A small audio embedding model, trained from scratch: soap at rate 0.0028.
Rows from block 2 of a small audio embedding model, named by matrix and row number. Each number is 50 + 12 x the weight over its row's rms, rounded and kept within 0 to 99. All counts start at 0.
After each channel's rows are labels from the 100 clips, of 14976, where the channel reaches its highest value: "responds to" is what is common among them; "lies over" is the class under the peak. Only what is clearly more common there than usual is listed. The data: short made-up English sentences, spoken by a formant synthesiser in many voices.
# c30: last pointwise conv (model.blocks.2.c3.0.weight, 320x320x1), inputs 160-319

c30.301:55 36 46 66 62 48 62 52 53 56 67 55 75 46 47 54 51 56 48 54 49 70 46 35 72 62 72 37 46 57 43 56 38 61 61 60 43 55 50 64 26 60 73 58 65 38 54 55 37 46 73 48 68 72 48 45 50 58 38 45 56 62 54 39 50 41 59 66 41 62 51 57 39 54 55 56 58 50 42 45 70 39 44 31 40 40 43 55 49 45 54 78 42 51 52 35 51 62 54 58 75 73 52 61 51 54 63 62 46 67 49 35 51 43 49 56 69 40 80 38 44 59 50 30 59 48 41 47 34 23 52 55 54 50 65 44 41 57 43 54 38 21 46 49 74 69 61 58 45 56 46 44 50 55 60 52 59 67 24 57
responds to: voice: child-like voice; clipping
lies over: /ɛ/

c30.264:27 26 44 66 55 46 41 44 37 48 42 49 53 53 55 46 43 29 35 42 35 61 47 52 40 48 72 44 50 43 54 48 35 55 52 53 45 39 45 48 57 57 66 27 35 46 59 49 39 52 53 34 62 37 66 53 51 52 49 42 47 75 65 51 48 61 48 53 58 35 52 18 43 25 34 53 63 60 32 32 56 58 61 35 44 54 62 40 52 38 48 53 40 48 53 50 59 38 36 66 69 63 48 55 43 32 64 48 51 69 52 67 57 35 57 50 53 65 51 59 64 71 52 54 44 37 54 53 08 58 63 34 33 70 72 57 55 51 60 56 66 53 66 59 65 43 53 29 32 67 53 54 43 49 46 48 54 46 49 52
responds to: clipping
lies over: /t/

c30.245:48 47 25 58 45 57 40 70 39 49 58 38 39 45 66 55 63 57 45 33 62 60 42 53 52 57 73 60 63 37 51 36 45 48 44 67 65 67 51 50 44 35 43 64 60 67 31 54 39 40 55 53 52 45 63 54 76 59 26 24 23 42 56 48 69 54 54 68 44 54 40 42 29 32 58 30 35 62 46 32 23 63 50 54 39 42 38 21 38 41 47 47 50 63 70 47 56 35 86 33 58 44 51 53 46 56 29 38 63 53 51 63 30 59 45 52 42 64 35 49 56 44 53 41 51 37 54 44 44 48 48 48 53 56 42 57 72 50 38 63 63 49 40 59 58 57 67 40 40 49 48 41 37 65 39 69 51 44 64 45
responds to: intonation: rising
lies over: /i/

c30.39:67 46 39 47 67 61 36 48 51 21 35 70 56 55 64 64 34 59 31 43 44 40 60 80 33 49 43 51 51 44 55 54 29 55 57 49 49 48 47 34 45 27 42 30 63 48 45 45 52 56 58 51 25 54 43 68 60 41 53 22 66 51 63 38 29 48 57 40 44 47 51 43 51 51 79 43 56 54 46 39 50 67 45 52 42 50 34 51 33 45 56 58 48 49 39 63 61 49 35 73 47 68 33 32 59 50 73 56 51 77 47 45 49 45 38 30 41 60 42 53 48 54 35 68 70 46 53 65 30 43 49 65 56 40 19 40 44 20 25 49 48 64 59 54 48 53 65 31 39 39 44 44 62 46 28 72 35 62 50 59
responds to: voice: child-like voice
lies over: /ɛ/

c30.174:51 43 44 53 47 44 47 38 64 42 43 34 38 44 23 69 61 63 27 43 66 65 38 47 45 56 37 39 68 50 28 47 54 44 39 58 47 49 56 21 49 30 66 53 27 56 40 50 42 54 48 49 55 40 62 59 55 71 48 62 64 39 41 69 52 49 57 32 68 59 38 49 57 62 55 60 53 43 58 48 48 52 59 61 66 39 63 48 50 28 46 46 72 61 38 55 49 52 64 47 40 59 58 42 47 47 43 52 57 51 50 46 28 48 54 45 30 67 20 69 41 60 59 62 51 36 42 33 32 44 56 57 38 45 59 34 53 50 43 57 40 30 38 48 57 52 35 42 31 35 41 28 41 43 35 36 41 76 74 65
responds to: intonation: rise then fall
lies over: /w/

c30.206:66 42 25 36 59 39 46 62 37 50 52 48 44 47 50 46 61 58 70 64 58 40 31 68 59 49 29 54 46 54 46 64 41 60 41 52 61 45 60 31 42 58 40 61 51 49 29 64 42 33 41 42 55 40 69 61 53 44 49 45 59 49 27 45 42 54 48 50 50 50 35 30 30 49 57 72 45 51 54 45 34 47 53 50 63 43 45 44 49 57 53 66 55 47 52 33 37 58 39 41 63 48 31 46 54 51 43 54 62 50 46 52 64 51 53 39 44 62 48 58 29 24 47 45 52 44 59 54 46 42 29 56 65 62 40 76 46 31 51 53 60 48 66 34 49 44 47 54 47 39 47 36 26 48 46 40 33 60 48 74
responds to: voice: high voice; thin (high-pass)
lies over: /ɪ/

c30.21:54 57 61 40 44 61 41 57 35 51 59 27 58 37 43 76 57 30 74 57 52 40 67 62 44 43 41 60 46 55 67 25 31 53 55 68 52 60 48 39 44 50 61 47 60 42 53 52 44 50 36 58 42 46 44 50 26 64 40 78 50 48 39 57 64 65 39 46 70 52 37 59 54 24 48 39 56 53 74 43 53 45 56 47 50 54 33 50 56 27 50 36 32 56 41 40 48 40 53 59 36 30 68 53 47 39 60 50 20 62 42 70 49 50 52 52 41 47 55 55 58 43 60 66 58 56 54 51 30 55 46 49 49 60 35 60 56 68 48 77 69 61 46 43 63 51 52 59 40 55 47 48 32 36 51 44 44 48 53 53
responds to: intonation: rising; voice: child-like voice; clipping
lies over: /i/

c30.211:44 62 19 43 54 47 46 45 55 54 57 73 29 42 38 54 52 41 53 75 38 39 58 46 44 50 64 59 48 53 66 64 63 57 34 56 57 59 42 58 60 57 45 47 63 43 34 53 52 53 33 42 46 38 55 76 51 41 50 60 59 76 48 58 26 61 41 37 43 33 28 50 48 40 56 44 34 46 49 40 56 76 47 65 41 40 39 39 69 40 47 47 56 43 61 44 40 46 59 42 49 56 34 57 58 44 57 53 50 29 48 67 52 45 45 55 67 54 49 57 65 56 32 44 64 67 63 39 41 72 54 51 43 41 44 62 56 47 49 32 47 59 45 46 50 57 49 42 50 50 29 44 28 56 55 56 37 54 45 35
responds to: voice: child-like voice
lies over: /ɛ/

c30.153:55 66 49 50 37 80 53 61 53 36 47 53 45 42 46 48 24 16 48 65 52 48 33 54 38 55 49 60 47 39 34 55 31 48 50 48 47 52 60 59 51 42 51 46 44 52 54 57 55 51 54 46 27 43 49 45 60 23 38 51 72 62 53 49 47 66 49 63 63 44 52 57 56 49 34 59 65 31 47 51 27 46 43 69 30 56 59 61 67 38 43 48 65 63 68 32 46 58 40 48 48 60 44 19 56 46 40 59 39 62 40 50 43 57 37 63 46 60 55 41 41 48 48 50 48 68 30 47 37 66 49 56 29 50 39 56 47 36 48 52 40 67 36 48 58 33 51 23 39 38 42 61 57 31 46 45 43 54 52 48
responds to: "where"
lies over: /w/